config.yaml
encoder_layers: 8
decoder_width: 256
decoder_norm: "rmsnorm"
decoder_tie_embeddings: false
beta1: 0.9
epochs: 17.9
Rows from block 4 of the image encoder of a small image captioner, named by matrix and row number. Rows with one number belong to one neuron. Each number is 200 + 30 x the weight over its row's rms, rounded and kept within 0 to 999. All counts start at 0. After the name is the row's rms in percent of the matrix's.
After each neuron's rows are labels from the 100 images, of 14976, where the neuron reaches its highest value: "top examples" is what is common among them. Only what is clearly more common there than usual is listed. The data: drawings of small networks of dots and links. In brackets: how many of the 100, against the usual share in percent.
# fc1: MLP up (encoder.blocks.4.mlp.fc1.weight, 768x256), inputs 0-255
# fc2: MLP down (encoder.blocks.4.mlp.fc2.weight, 256x768, transposed), outputs 0-255

fc1.507,052,164,183,228,179,204,193,202,231,207,212,185,222,219,191,242,212,250,172,236,248,234,174,216,211,158,204,204,206,148,194,233,240,188,194,172,180,264,209,244,151,213,248,190,192,232,322,186,206,182,180,183,194,190,220,177,204,210,236,196,136,214,202,153,219,191,218,183,193,220,196,217,210,171,206,208,244,199,220,183,155,86,215,188,223,218,181,128,181,195,237,201,188,199,242,200,172,215,207,185,199,206,168,144,165,191,183,240,179,172,172,174,200,167,163,202,220,240,203,194,188,165,214,214,204,210,198,239,172,200,187,185,219,209,235,156,176,220,230,171,157,195,194,165,223,204,224,212,214,210,166,158,187,195,222,192,165,188,222,201,156,236,130,228,225,171,167,171,179,212,166,247,222,207,175,282,178,274,180,204,163,178,179,207,245,202,157,221,276,214,215,224,220,210,170,201,191,229,196,177,211,224,195,228,223,240,195,180,206,208,156,161,180,226,241,230,242,138,188,257,196,140,196,208,196,218,236,187,240,232,155,197,292,195,182,235,157,201,157,173,205,189,179,169,225,168,191,204,242,195,148,213,224,197,219,190,210
fc2.507,034,217,201,193,254,211,171,198,189,198,168,189,193,199,190,200,180,159,209,171,212,170,214,218,258,150,176,223,180,223,237,154,176,172,245,229,257,197,219,118,179,159,207,195,210,184,147,221,187,208,214,237,226,179,201,188,183,197,227,201,252,210,177,228,209,140,188,182,209,163,164,224,158,200,184,185,170,188,195,197,184,244,223,201,158,194,212,220,189,216,141,164,220,191,221,177,207,211,238,204,165,169,238,244,225,216,210,155,213,230,248,177,161,252,263,199,181,166,225,206,179,198,197,196,183,220,173,198,163,185,212,226,154,198,174,115,208,181,179,188,309,239,188,221,188,131,207,213,217,205,245,238,236,263,166,203,237,221,147,180,219,182,277,196,140,149,178,232,240,200,209,136,236,174,219,207,200,197,198,173,204,216,233,194,153,245,229,171,189,217,157,209,164,220,218,211,192,189,205,202,220,173,218,220,93,182,208,211,212,216,195,184,193,224,169,172,195,225,233,157,229,246,219,226,248,244,203,195,154,205,216,174,170,216,226,145,212,198,203,222,208,204,210,220,217,221,154,193,178,240,193,178,207,154,198,232,246
top examples: complete (53 vs 11.3); nine dots (42 vs 17.7); grey dots (30 vs 8.3)

fc1.412,040,178,183,204,173,189,151,207,215,253,202,165,203,231,190,207,213,241,212,218,230,234,195,172,180,171,199,257,210,161,179,222,232,204,186,190,182,205,182,228,207,270,189,171,258,229,246,128,183,219,216,186,209,190,236,199,208,243,219,212,135,242,153,165,208,179,220,200,216,237,178,245,204,192,181,198,234,156,227,198,198,61,208,219,226,181,193,187,168,191,221,209,203,225,255,175,172,189,192,170,185,203,165,129,185,175,209,225,176,179,171,221,192,183,205,182,236,227,178,193,219,172,218,197,251,234,188,227,178,213,182,186,247,177,212,170,177,184,250,180,157,208,196,187,227,192,219,196,248,204,203,166,176,169,199,219,147,179,217,194,184,211,158,223,196,209,164,173,172,169,180,265,210,179,164,237,159,196,158,226,191,167,143,245,222,166,188,201,248,188,235,212,224,209,185,194,178,205,231,200,212,173,188,194,231,257,176,229,166,252,178,181,178,249,289,209,251,168,194,221,221,185,177,194,218,167,221,189,299,209,158,178,217,190,222,243,152,209,188,174,188,233,193,185,226,162,221,246,234,220,141,209,206,180,255,206,212
fc2.412,024,221,228,191,263,240,190,212,185,226,191,192,192,198,196,206,186,152,204,215,215,156,197,260,220,178,172,209,170,201,261,147,154,188,243,207,249,206,234,131,218,141,180,219,209,167,189,230,198,216,219,222,187,192,212,167,193,210,229,171,235,206,146,248,190,154,195,165,199,168,194,215,172,196,220,189,140,173,197,173,200,232,201,174,185,188,197,230,170,231,150,205,188,194,243,179,222,233,211,206,207,200,213,258,234,224,233,161,198,212,247,153,191,231,249,161,125,198,233,220,178,197,206,187,150,221,182,179,178,159,231,177,179,214,205,133,160,152,175,225,242,197,174,212,175,155,186,196,192,208,216,236,221,238,164,215,261,225,174,161,187,198,204,201,142,166,159,210,222,237,209,177,226,204,214,203,211,197,194,206,194,178,278,160,194,219,216,169,211,209,177,232,187,213,151,226,195,162,223,236,219,230,205,225,146,208,208,244,208,200,206,179,166,212,197,211,187,255,222,157,273,224,212,199,255,275,192,203,149,192,203,174,168,206,257,208,202,199,181,182,226,160,240,207,241,279,205,217,224,263,176,164,235,173,204,235,266
top examples: nine dots (52 vs 17.7); complete (42 vs 11.3)

fc1.479,110,219,183,209,207,172,187,210,206,168,174,152,264,230,189,216,206,211,210,251,234,169,192,210,165,166,219,215,272,199,215,186,215,174,174,177,199,208,182,252,187,214,186,234,194,198,225,130,208,225,210,168,265,163,256,232,150,252,225,205,183,230,166,220,187,202,269,206,173,281,207,181,233,179,165,261,192,173,205,245,212,200,213,289,202,177,199,187,192,237,236,166,167,212,221,185,169,205,196,268,182,195,232,156,163,166,165,219,197,162,199,185,216,150,155,253,224,201,208,180,155,223,189,251,234,164,220,208,201,172,233,185,208,168,231,191,164,242,229,221,181,236,229,187,183,208,176,173,162,231,196,163,191,183,224,162,181,198,211,203,206,206,168,228,272,223,207,237,217,201,190,233,241,164,188,230,218,194,178,139,217,167,231,230,215,218,199,195,230,232,231,237,215,210,129,174,196,220,181,168,182,169,171,208,183,236,188,151,151,197,217,246,217,146,174,201,215,176,189,185,238,170,175,217,229,220,189,205,219,158,213,186,209,243,223,170,176,187,165,189,251,197,149,173,204,225,175,215,227,221,178,149,216,235,241,135,245
fc2.479,156,219,215,243,191,161,193,251,191,207,205,204,167,207,152,198,198,201,187,212,159,196,178,174,155,240,170,218,192,215,170,203,214,194,235,211,218,195,154,103,201,206,219,177,175,179,207,254,202,158,168,205,194,207,182,189,205,211,243,209,195,198,199,218,163,196,129,217,193,252,136,208,258,227,234,207,172,179,188,156,274,269,204,167,211,203,221,223,235,185,216,192,167,175,215,191,171,182,222,204,169,211,216,212,175,202,175,211,270,251,231,192,188,209,188,226,230,200,182,193,169,182,232,200,191,209,149,200,192,202,232,143,206,219,193,147,179,182,227,192,265,177,213,193,215,103,222,258,229,187,259,226,214,221,176,185,156,225,188,238,133,184,205,168,210,195,134,200,261,225,229,222,182,201,204,208,210,199,218,243,134,197,221,140,145,187,134,193,234,187,173,193,186,246,221,148,204,187,188,237,177,208,174,212,229,181,266,247,167,160,221,187,180,204,240,227,195,199,188,196,208,213,218,211,191,205,240,159,170,225,202,198,187,180,261,164,213,210,186,175,199,215,196,202,246,197,203,225,202,144,223,255,157,163,234,258,180
top examples: blue dots (46 vs 8.2); complete (28 vs 11.3)

fc1.368,145,201,232,183,181,223,204,233,208,169,231,198,245,182,205,198,249,204,140,177,158,190,184,219,182,185,200,242,170,213,157,235,197,189,181,185,222,156,263,271,249,241,229,216,160,179,206,130,180,230,192,222,184,157,216,198,214,169,161,177,231,231,152,221,242,196,242,210,259,199,182,161,248,226,224,200,251,231,188,196,178,192,212,219,193,244,207,173,235,224,253,208,212,169,161,172,233,192,218,206,189,167,172,204,209,222,155,208,191,162,155,213,216,190,176,172,175,211,217,178,245,169,158,204,217,234,237,173,213,212,167,239,201,209,183,200,224,194,234,162,173,220,223,196,264,242,183,198,183,221,206,193,133,162,241,255,200,174,201,151,182,183,180,216,240,253,245,200,157,152,184,202,202,203,190,149,182,199,240,161,237,218,148,248,217,143,234,224,195,187,229,162,247,153,199,246,221,232,195,216,239,179,230,143,192,207,232,207,231,247,207,194,151,176,204,200,188,195,149,247,147,159,191,200,166,173,192,169,241,213,229,184,209,169,149,224,182,197,195,201,211,200,163,187,206,189,183,250,226,216,229,239,158,262,141,187,179
fc2.368,160,218,209,219,175,183,169,227,240,186,145,125,194,180,171,239,163,222,177,192,222,164,186,169,194,162,172,188,241,189,217,189,264,124,206,171,177,252,147,174,152,178,271,214,191,219,206,213,220,185,184,176,214,198,207,224,167,224,227,223,174,205,177,188,161,209,225,183,171,233,153,166,175,179,184,228,174,179,202,228,212,238,204,236,168,239,144,180,202,154,213,168,194,212,226,192,177,199,179,229,168,233,213,206,164,181,194,204,229,201,229,197,242,187,186,214,219,212,223,212,169,188,225,263,198,176,154,245,183,219,201,157,204,183,218,180,177,229,196,201,245,144,232,171,169,135,208,252,197,230,214,184,244,195,216,167,172,217,264,231,201,239,179,245,226,139,183,235,241,250,137,196,248,200,225,208,219,265,183,196,187,168,214,183,171,226,114,202,261,261,183,220,209,236,184,186,190,173,188,140,186,230,186,253,249,213,178,182,161,204,195,229,266,168,202,226,209,208,201,207,241,165,154,215,237,216,203,210,174,184,205,219,203,245,230,159,200,190,176,193,210,208,222,182,234,155,167,205,207,179,178,131,179,189,229,196,232
top examples: blue dots (37 vs 8.2); chain (29 vs 11.1); black dots (26 vs 8)

fc1.306,024,166,186,219,237,182,183,223,189,214,197,190,180,192,163,183,199,213,195,189,184,230,177,262,251,239,163,155,224,201,223,188,181,162,134,224,185,210,189,195,205,226,222,195,222,220,187,227,280,248,226,179,210,194,187,165,171,200,218,127,185,144,178,195,200,202,267,205,216,193,239,203,180,161,207,195,225,170,220,193,229,197,151,179,180,193,235,221,194,187,177,213,169,196,180,250,197,211,180,212,254,226,208,247,193,193,217,153,191,180,225,182,253,209,195,189,128,185,216,229,211,238,197,213,181,191,222,250,228,190,205,209,165,171,241,231,201,225,214,168,228,233,214,193,241,212,188,205,220,221,206,206,209,205,212,189,192,172,211,258,157,157,200,213,220,207,193,187,221,153,217,174,173,144,204,136,220,234,226,141,179,225,239,231,192,222,153,172,197,303,274,208,209,251,190,213,214,230,209,205,213,160,212,199,172,198,226,208,185,207,222,168,208,252,173,227,175,225,222,215,121,185,259,230,148,232,269,224,219,144,144,177,239,226,228,186,148,163,176,180,207,204,211,152,160,206,152,136,180,191,184,183,251,200,160,232,224
fc2.306,014,198,184,169,238,188,200,185,202,164,191,195,241,189,240,207,164,251,202,168,228,213,188,148,218,207,251,189,231,165,199,184,227,240,176,258,202,196,239,166,221,187,219,183,232,144,224,194,187,250,190,265,205,147,224,220,236,213,218,189,249,219,224,161,228,191,176,190,215,240,165,183,215,197,208,144,218,216,185,201,212,198,206,261,197,252,158,228,186,173,183,227,253,191,170,200,193,179,216,202,177,197,208,181,229,210,193,240,156,184,225,209,199,144,208,239,261,191,194,206,179,185,246,175,238,183,149,213,172,235,198,222,256,196,98,190,251,219,219,204,215,213,213,211,260,128,141,269,249,188,217,238,194,200,187,206,186,163,188,144,222,130,176,171,171,185,176,190,176,198,195,199,238,201,239,203,225,199,170,206,183,175,184,144,200,201,250,199,216,187,212,179,185,212,217,210,158,242,176,210,259,195,252,141,127,207,168,202,212,244,183,203,211,187,207,216,248,143,179,203,116,194,189,221,215,223,211,140,211,187,178,201,190,223,188,201,190,199,191,234,174,202,129,170,240,208,191,183,203,166,191,211,173,167,185,176,240
top examples: blue dots (34 vs 8.2); complete (31 vs 11.3)

fc1.315,110,200,175,213,178,230,217,192,222,207,179,173,279,198,214,224,230,216,254,201,237,244,229,188,211,138,272,229,190,185,188,193,169,202,172,181,208,132,207,227,235,227,145,237,255,195,227,191,196,205,230,157,213,251,179,239,211,202,220,159,220,190,244,183,232,160,231,170,234,219,219,208,184,176,213,243,212,187,247,197,177,220,190,183,232,165,183,180,199,229,196,201,182,212,190,169,244,244,189,235,214,160,201,157,210,180,258,217,184,182,157,171,238,155,166,231,148,182,233,233,192,203,199,227,213,202,235,204,182,128,215,215,224,182,226,215,230,191,209,205,118,235,190,186,215,218,203,178,154,243,196,205,174,216,240,205,238,170,210,122,209,198,207,166,195,217,221,240,158,185,204,173,213,226,242,188,192,223,196,180,208,193,181,253,246,179,280,230,204,172,283,203,191,138,217,280,242,219,155,177,243,167,160,171,179,216,173,142,168,178,144,217,164,184,191,206,233,196,218,232,207,178,190,159,231,209,142,181,237,195,154,226,197,187,169,173,152,210,201,211,187,195,191,169,172,239,234,197,220,220,187,229,207,212,172,223,212
fc2.315,130,210,175,183,205,178,189,225,199,175,162,205,207,195,196,202,198,175,155,200,182,221,152,147,186,188,196,148,201,199,192,193,200,194,224,238,222,246,200,188,206,226,191,202,204,184,212,212,241,228,215,247,218,140,200,203,232,236,159,190,206,191,186,213,159,193,202,218,209,214,163,167,176,211,250,217,164,170,159,212,209,191,235,178,180,214,228,160,210,123,226,181,185,181,180,250,221,186,198,236,153,176,200,209,154,218,160,158,222,162,235,238,178,187,209,178,164,195,200,219,186,175,184,196,194,159,174,206,207,222,165,197,181,221,182,203,233,238,226,179,225,112,221,203,262,150,194,326,225,194,201,210,238,177,167,195,154,219,196,223,212,210,179,213,267,179,228,223,194,234,221,210,184,219,248,185,211,208,198,216,179,170,169,172,151,203,185,206,244,176,216,176,190,190,195,226,194,173,195,201,204,239,204,188,327,189,198,194,179,197,168,188,181,200,225,212,172,214,233,190,203,221,242,174,218,168,245,236,193,227,187,239,157,148,242,197,210,296,191,172,193,160,212,213,223,164,200,265,220,111,181,278,131,226,195,211,187
top examples: blue dots (34 vs 8.2); red dots (25 vs 8.4)

fc1.231,026,168,213,198,168,197,165,208,195,215,204,161,254,204,253,255,188,203,251,232,197,188,185,193,202,193,166,210,215,182,189,261,192,214,167,190,161,220,180,283,230,200,125,190,199,253,178,172,210,181,157,209,196,169,238,198,206,188,259,205,153,240,201,135,241,202,201,197,196,164,167,175,245,212,186,202,222,158,232,215,216,125,188,212,253,224,185,180,212,184,168,244,172,251,238,171,184,196,164,244,176,188,219,139,185,174,190,163,189,143,148,183,274,179,222,194,216,197,166,169,192,145,216,211,222,235,156,210,153,202,245,124,216,184,190,182,185,198,172,192,144,188,197,236,211,227,187,194,219,185,188,162,173,240,220,206,164,154,207,210,189,198,170,178,218,171,165,167,146,210,151,237,178,170,148,232,161,218,172,220,162,174,188,181,237,165,139,229,219,191,194,227,191,221,193,197,167,160,197,172,179,190,173,234,189,249,244,152,196,180,249,208,192,221,230,186,188,221,220,207,211,231,200,229,142,218,213,212,238,237,211,265,177,238,178,241,204,231,196,184,175,197,241,162,196,208,198,192,251,218,180,233,245,173,206,181,196
fc2.231,011,208,219,199,258,235,178,193,198,225,151,189,151,160,207,177,241,195,194,175,192,197,172,196,192,178,183,184,173,204,208,187,177,191,220,208,192,223,232,136,187,189,118,229,233,203,225,185,181,205,235,238,185,192,166,200,178,217,190,197,185,137,198,165,172,221,167,172,174,118,177,150,173,238,234,192,130,166,190,219,210,158,212,172,194,157,222,178,215,202,211,185,171,191,209,204,214,220,184,168,232,188,175,244,268,200,222,211,171,215,201,178,188,254,250,194,169,146,211,243,170,179,257,159,164,231,210,198,211,119,166,154,175,215,218,167,182,171,201,204,234,178,186,168,176,148,240,216,143,233,202,237,177,200,184,176,245,238,164,178,182,213,186,204,165,143,190,217,207,254,196,141,225,270,208,221,178,231,184,186,212,155,170,189,200,217,208,200,216,189,142,197,188,220,233,258,250,191,226,189,217,207,202,182,134,185,222,200,175,206,230,211,224,233,189,150,204,214,195,207,182,243,186,206,227,241,179,213,150,214,239,219,213,170,236,188,202,223,214,213,262,189,265,211,163,228,180,188,212,261,198,207,190,283,183,261,224
top examples: nine dots (47 vs 17.7); red dots (32 vs 8.4); blue dots (26 vs 8.2)

fc1.628,105,190,196,250,179,207,209,214,222,158,136,176,217,146,219,246,221,197,187,175,228,199,211,178,189,164,210,219,183,185,158,215,266,184,209,208,229,134,228,271,183,164,170,265,231,236,202,177,174,187,207,222,201,184,181,252,205,185,166,216,203,231,202,164,215,212,253,160,215,187,203,184,149,148,226,226,178,213,218,267,203,203,222,229,183,210,142,186,221,224,215,206,221,218,201,120,224,195,161,203,192,201,222,201,187,179,205,244,183,201,168,189,278,159,197,230,178,172,211,229,230,189,160,246,172,212,228,226,190,222,187,151,253,163,219,243,190,171,193,270,170,228,219,147,197,216,223,188,146,270,178,196,183,173,217,214,188,182,215,174,182,224,170,225,185,203,193,227,221,237,147,128,210,208,233,173,201,253,200,209,268,168,210,221,218,178,238,226,224,242,199,195,195,196,221,239,251,223,177,173,231,206,174,184,183,228,160,173,159,227,194,251,195,150,151,255,225,226,188,195,220,194,181,176,238,160,134,169,214,211,171,234,199,237,145,180,147,219,231,189,214,190,212,178,197,229,204,176,242,208,199,180,195,233,155,205,206
fc2.628,074,177,206,181,155,178,210,243,223,159,212,192,193,200,173,208,168,222,196,198,162,163,149,207,151,228,161,199,193,193,168,175,184,227,211,230,209,192,193,246,239,243,124,168,175,211,212,198,196,229,196,213,209,191,197,168,228,207,208,197,182,195,182,201,169,195,199,209,197,165,141,182,205,246,255,168,234,217,186,206,228,164,195,214,192,234,181,184,230,106,239,189,209,173,202,176,193,203,203,212,180,206,207,201,179,208,166,225,214,192,197,224,185,207,204,145,177,201,189,210,213,182,175,189,249,214,218,183,219,217,195,193,254,227,219,222,186,190,226,218,189,121,229,221,220,151,171,276,210,212,178,271,155,181,227,180,182,172,220,208,190,214,209,196,292,150,270,205,163,215,221,223,203,222,206,200,165,201,266,238,179,189,124,206,163,177,211,216,208,165,184,207,243,208,152,209,202,209,226,244,200,243,186,176,319,216,230,240,198,199,222,217,150,182,210,210,164,241,172,208,148,225,212,191,155,126,209,191,214,225,152,246,173,153,210,225,196,173,235,196,194,189,247,184,183,158,208,231,225,146,140,255,188,250,190,194,195
top examples: star (60 vs 11.3); grey dots (27 vs 8.3)

fc1.15,028,161,197,199,153,203,183,216,216,245,220,158,244,202,196,272,162,211,215,210,180,203,210,225,210,116,260,271,233,149,178,189,165,198,174,180,206,236,210,231,189,211,192,171,175,229,255,143,196,196,167,173,216,167,195,204,171,208,247,232,179,239,203,201,209,155,205,199,219,214,215,193,199,183,146,181,241,174,212,214,198,123,249,238,211,237,177,139,172,178,202,248,181,227,287,157,216,190,200,178,201,204,182,140,187,214,199,238,196,160,170,219,202,208,156,182,255,254,205,180,185,167,206,218,217,209,203,239,187,162,180,192,254,227,189,184,174,240,204,202,167,174,180,193,204,141,180,204,218,212,171,259,217,180,175,226,169,189,250,216,187,248,142,219,214,226,164,192,157,186,161,231,196,161,145,217,159,241,155,279,185,179,196,195,253,217,217,200,242,174,195,188,237,200,209,169,170,225,203,189,187,211,190,208,228,212,190,209,195,227,226,200,198,251,232,213,219,177,181,248,207,167,146,205,214,259,196,198,192,230,144,212,215,240,174,245,153,189,191,232,193,190,218,167,233,199,214,218,248,225,145,232,206,177,217,169,217
fc2.15,013,218,211,234,216,236,171,184,204,201,170,185,191,228,202,173,213,145,216,165,203,118,229,296,240,176,219,193,188,257,207,142,175,163,249,220,248,211,229,172,187,167,201,218,238,178,201,229,243,198,233,197,180,229,212,201,218,167,248,205,223,194,192,226,230,142,202,176,189,169,200,243,181,191,176,202,164,176,200,204,152,201,186,168,170,183,225,215,167,210,147,181,183,206,205,181,234,214,274,180,222,182,194,252,255,245,203,123,231,200,204,172,183,270,273,162,161,203,219,259,186,207,181,228,184,210,203,211,170,195,218,229,122,193,209,182,184,141,216,210,243,186,201,232,169,159,233,197,186,152,208,220,222,223,205,218,232,240,182,184,218,229,222,226,148,158,179,218,250,245,197,185,200,182,221,212,143,218,202,184,199,201,275,171,168,209,212,189,183,208,177,223,217,208,170,223,174,179,251,207,222,197,215,250,191,197,186,214,213,234,182,198,172,220,219,205,165,215,208,159,252,239,237,224,231,260,237,224,161,220,228,144,189,207,261,174,183,181,227,190,200,164,226,240,220,172,188,221,211,241,185,157,212,160,193,235,205
top examples: complete (31 vs 11.3)

fc1.712,132,203,185,202,198,238,183,167,194,205,165,196,286,187,236,210,211,192,244,179,267,233,240,214,203,93,218,233,191,183,211,193,170,224,179,207,212,200,207,214,261,173,195,277,220,214,220,171,162,181,223,188,165,257,195,251,239,190,204,172,212,223,215,166,219,216,242,144,197,184,234,196,192,199,220,276,218,217,225,220,221,175,212,166,215,233,176,203,190,212,197,241,181,186,193,121,251,228,206,234,199,148,155,172,184,191,254,209,202,153,171,202,270,184,180,236,173,167,165,223,198,200,186,240,187,209,212,189,222,149,195,220,193,166,193,227,240,177,176,223,209,235,190,189,211,197,190,195,126,233,175,214,174,221,204,193,251,172,194,107,206,206,201,177,189,191,208,225,190,162,207,167,186,219,235,189,203,234,200,204,200,207,177,264,205,185,222,217,189,185,246,176,203,145,238,269,262,199,178,176,218,170,188,175,192,207,200,134,149,185,166,245,193,184,189,195,226,199,194,226,178,178,196,163,234,231,196,196,254,187,181,270,154,128,188,172,202,216,208,223,203,180,201,207,162,220,190,200,207,198,218,202,188,235,128,208,173
fc2.712,144,229,196,195,198,197,169,230,203,168,189,177,216,195,195,228,230,172,169,191,194,250,153,135,181,194,219,172,205,212,190,193,202,177,214,244,207,213,180,161,187,231,219,187,219,158,217,204,223,211,215,225,210,170,200,212,208,229,218,194,205,210,194,193,171,180,219,212,225,208,166,182,191,194,222,214,173,164,174,198,226,211,211,182,206,208,208,181,188,131,227,180,207,196,197,215,238,181,191,269,151,157,207,191,168,221,170,196,230,150,226,227,181,182,188,145,154,190,201,222,191,155,211,189,208,177,146,190,179,209,175,187,174,206,200,181,234,226,206,174,207,116,214,191,261,143,170,326,210,208,199,205,234,187,184,199,157,249,202,195,243,202,192,199,292,182,245,225,187,227,217,213,181,228,271,211,190,216,185,213,179,156,154,186,137,194,185,215,234,164,238,181,207,162,195,247,208,181,191,184,220,205,207,184,331,198,208,188,191,173,170,194,201,187,238,206,193,227,217,202,238,207,230,172,217,200,226,244,198,223,176,233,176,148,250,188,183,278,170,211,191,171,222,230,234,174,209,268,222,142,170,264,112,208,213,212,202
top examples: blue dots (37 vs 8.2); ladder (30 vs 10.9)

fc1.402,157,215,223,182,205,199,223,201,200,238,179,199,220,281,148,198,233,204,206,229,187,204,225,206,188,182,210,195,223,168,189,223,155,212,225,163,151,251,141,163,216,209,240,202,165,191,221,225,257,226,198,133,229,242,260,192,198,192,278,199,169,185,224,205,195,155,162,237,230,260,180,218,257,230,194,214,236,168,256,163,173,250,156,176,258,169,196,189,220,225,207,201,148,198,229,199,187,274,240,164,210,200,167,203,224,192,211,218,211,213,180,167,171,219,159,263,208,248,227,159,163,172,223,197,229,214,213,237,195,131,268,251,189,255,221,145,233,200,183,149,166,226,188,188,233,212,187,172,214,200,229,180,206,200,208,190,216,184,211,183,190,209,228,163,174,181,215,224,143,224,227,273,269,172,182,225,164,195,187,192,161,209,213,205,227,195,229,182,208,209,203,269,196,172,203,166,170,183,185,246,171,154,184,234,176,207,234,195,184,159,187,158,170,249,247,175,235,201,226,212,196,177,170,224,220,218,219,202,212,196,204,159,223,157,214,206,214,231,151,202,217,235,160,172,210,194,208,221,192,233,171,224,208,183,238,230,222
fc2.402,196,195,149,188,226,240,169,233,209,194,186,214,217,165,218,234,204,189,198,232,211,217,188,139,246,174,205,192,185,180,199,208,242,168,220,212,193,234,211,208,210,215,222,196,206,215,251,200,174,217,209,250,194,143,174,204,209,232,174,192,147,194,204,174,198,173,217,146,177,197,211,200,164,207,205,196,202,223,183,228,205,160,243,188,211,232,216,155,191,164,216,190,231,183,184,253,225,166,198,227,199,159,187,170,182,246,160,189,138,181,222,213,212,106,163,174,157,176,182,264,185,175,227,218,192,194,159,206,236,250,150,194,183,183,167,187,191,218,241,218,219,147,192,188,228,131,144,268,226,210,203,228,218,161,195,242,176,233,204,231,223,263,172,218,228,187,231,195,223,222,207,223,184,270,232,223,234,208,181,192,197,146,137,226,119,222,207,239,248,193,186,155,215,184,220,224,187,160,232,160,214,228,236,151,218,188,219,196,204,238,185,223,190,179,220,182,176,238,163,253,188,191,209,165,215,180,278,262,184,183,185,251,180,126,260,216,196,214,203,178,204,161,211,213,180,148,191,213,262,182,162,182,181,219,183,182,216
top examples: star (50 vs 11.3); nine dots (49 vs 17.7)

fc1.714,032,182,223,219,196,144,169,181,188,213,190,151,218,221,176,225,199,254,146,207,208,263,222,261,236,168,220,250,211,184,129,196,212,191,160,183,168,224,260,240,139,257,252,190,212,201,272,168,192,194,238,193,211,178,183,200,174,233,194,194,171,193,166,160,199,174,187,215,237,195,209,245,178,198,237,194,249,171,221,238,171,106,180,163,203,206,209,157,186,231,240,210,198,189,251,210,206,208,216,226,197,200,214,179,212,227,161,229,204,153,189,179,179,219,211,238,198,232,192,245,181,192,192,194,229,211,220,208,192,189,189,210,172,208,229,202,185,191,280,112,168,201,179,184,205,194,231,192,223,237,164,159,224,197,193,232,147,215,214,217,216,222,139,231,219,176,171,187,153,210,166,221,180,178,161,226,149,211,192,161,136,205,192,221,214,233,174,209,229,213,212,183,204,221,173,212,189,230,201,183,188,200,207,213,246,219,194,188,227,245,178,180,194,247,272,198,245,150,178,243,213,158,192,207,187,182,259,190,243,252,164,129,238,207,190,200,158,175,159,169,186,199,205,219,245,138,205,216,206,177,143,189,217,169,222,211,225
fc2.714,020,212,227,159,231,219,191,206,202,233,187,152,229,257,227,212,136,195,179,206,213,170,232,236,222,191,210,215,227,205,242,118,179,185,235,197,243,199,249,115,218,118,220,190,218,169,184,204,225,188,222,193,206,210,245,195,216,219,238,155,272,233,207,230,238,146,178,198,213,198,170,234,190,211,174,196,212,214,197,194,180,238,195,232,185,172,185,249,154,267,141,198,197,203,222,170,214,251,208,194,146,205,227,232,196,211,172,174,225,212,212,167,181,257,229,182,204,193,217,184,156,191,182,230,192,174,206,170,121,209,208,211,186,198,164,123,200,170,164,195,260,271,166,220,192,160,200,185,203,205,203,188,223,256,195,221,225,191,185,183,230,174,209,206,168,187,109,187,201,204,169,185,249,150,235,189,190,220,163,185,190,217,265,160,178,218,227,172,210,200,174,219,172,198,163,211,171,188,211,201,237,210,219,229,142,242,167,214,219,210,199,167,179,214,168,238,218,186,206,169,252,200,206,203,240,257,226,205,165,211,215,168,155,235,185,175,205,200,188,206,199,143,187,192,244,204,179,218,211,241,181,210,209,147,235,178,257
top examples: complete (54 vs 11.3); grey dots (25 vs 8.3)

fc1.608,041,164,192,231,203,179,152,185,201,197,218,198,188,182,180,191,204,259,139,226,225,286,194,268,243,191,195,184,219,187,179,225,202,178,159,179,147,234,220,245,151,265,276,201,232,186,273,214,253,194,219,170,223,182,203,209,192,247,181,165,168,157,159,152,194,155,246,184,232,222,224,250,138,184,228,201,204,173,214,223,172,115,176,175,176,183,233,163,175,200,235,183,156,150,219,228,189,197,211,228,207,212,178,204,202,194,218,185,191,180,199,174,196,160,186,194,166,224,232,206,201,199,207,242,183,204,194,238,202,217,221,213,151,193,248,199,192,241,272,139,210,206,196,193,240,211,220,222,239,194,188,174,223,201,202,197,197,190,199,234,183,215,163,222,218,164,190,190,193,178,195,259,186,195,208,207,168,242,211,162,135,246,186,198,216,213,173,237,232,240,231,161,220,223,163,211,176,231,213,175,181,186,190,214,195,229,191,158,200,222,153,164,187,258,209,213,231,168,131,267,171,195,195,263,237,202,233,197,248,212,187,180,295,185,212,186,169,165,199,139,204,183,185,189,196,163,182,188,208,219,166,183,202,192,205,202,221
fc2.608,031,237,184,165,215,189,218,191,202,208,189,171,235,206,222,218,136,219,197,201,225,217,213,175,231,143,214,232,250,179,244,140,201,187,224,256,232,175,240,135,180,157,264,184,215,181,203,209,181,237,200,232,220,154,215,206,194,233,233,180,278,236,224,203,239,149,152,191,197,233,173,221,220,205,159,175,205,211,185,197,193,213,245,281,177,212,164,229,184,211,180,188,258,208,214,165,192,204,207,186,121,165,236,205,187,195,161,202,192,220,222,181,164,234,235,204,237,199,214,170,148,195,202,194,222,199,185,192,138,223,199,232,193,212,109,161,241,213,197,187,280,262,190,237,223,136,173,202,233,223,235,192,205,262,210,228,211,194,164,169,215,171,215,192,166,211,109,204,189,178,171,184,215,156,222,203,209,206,188,200,190,168,209,147,162,197,242,189,221,214,167,188,172,222,200,200,192,217,196,206,233,198,256,208,126,221,173,226,223,220,196,185,186,197,183,211,227,163,202,183,212,189,214,232,192,258,206,169,173,202,205,181,168,268,214,162,191,183,185,220,197,183,155,179,255,222,180,215,215,225,181,195,162,162,228,179,256
top examples: blue dots (36 vs 8.2)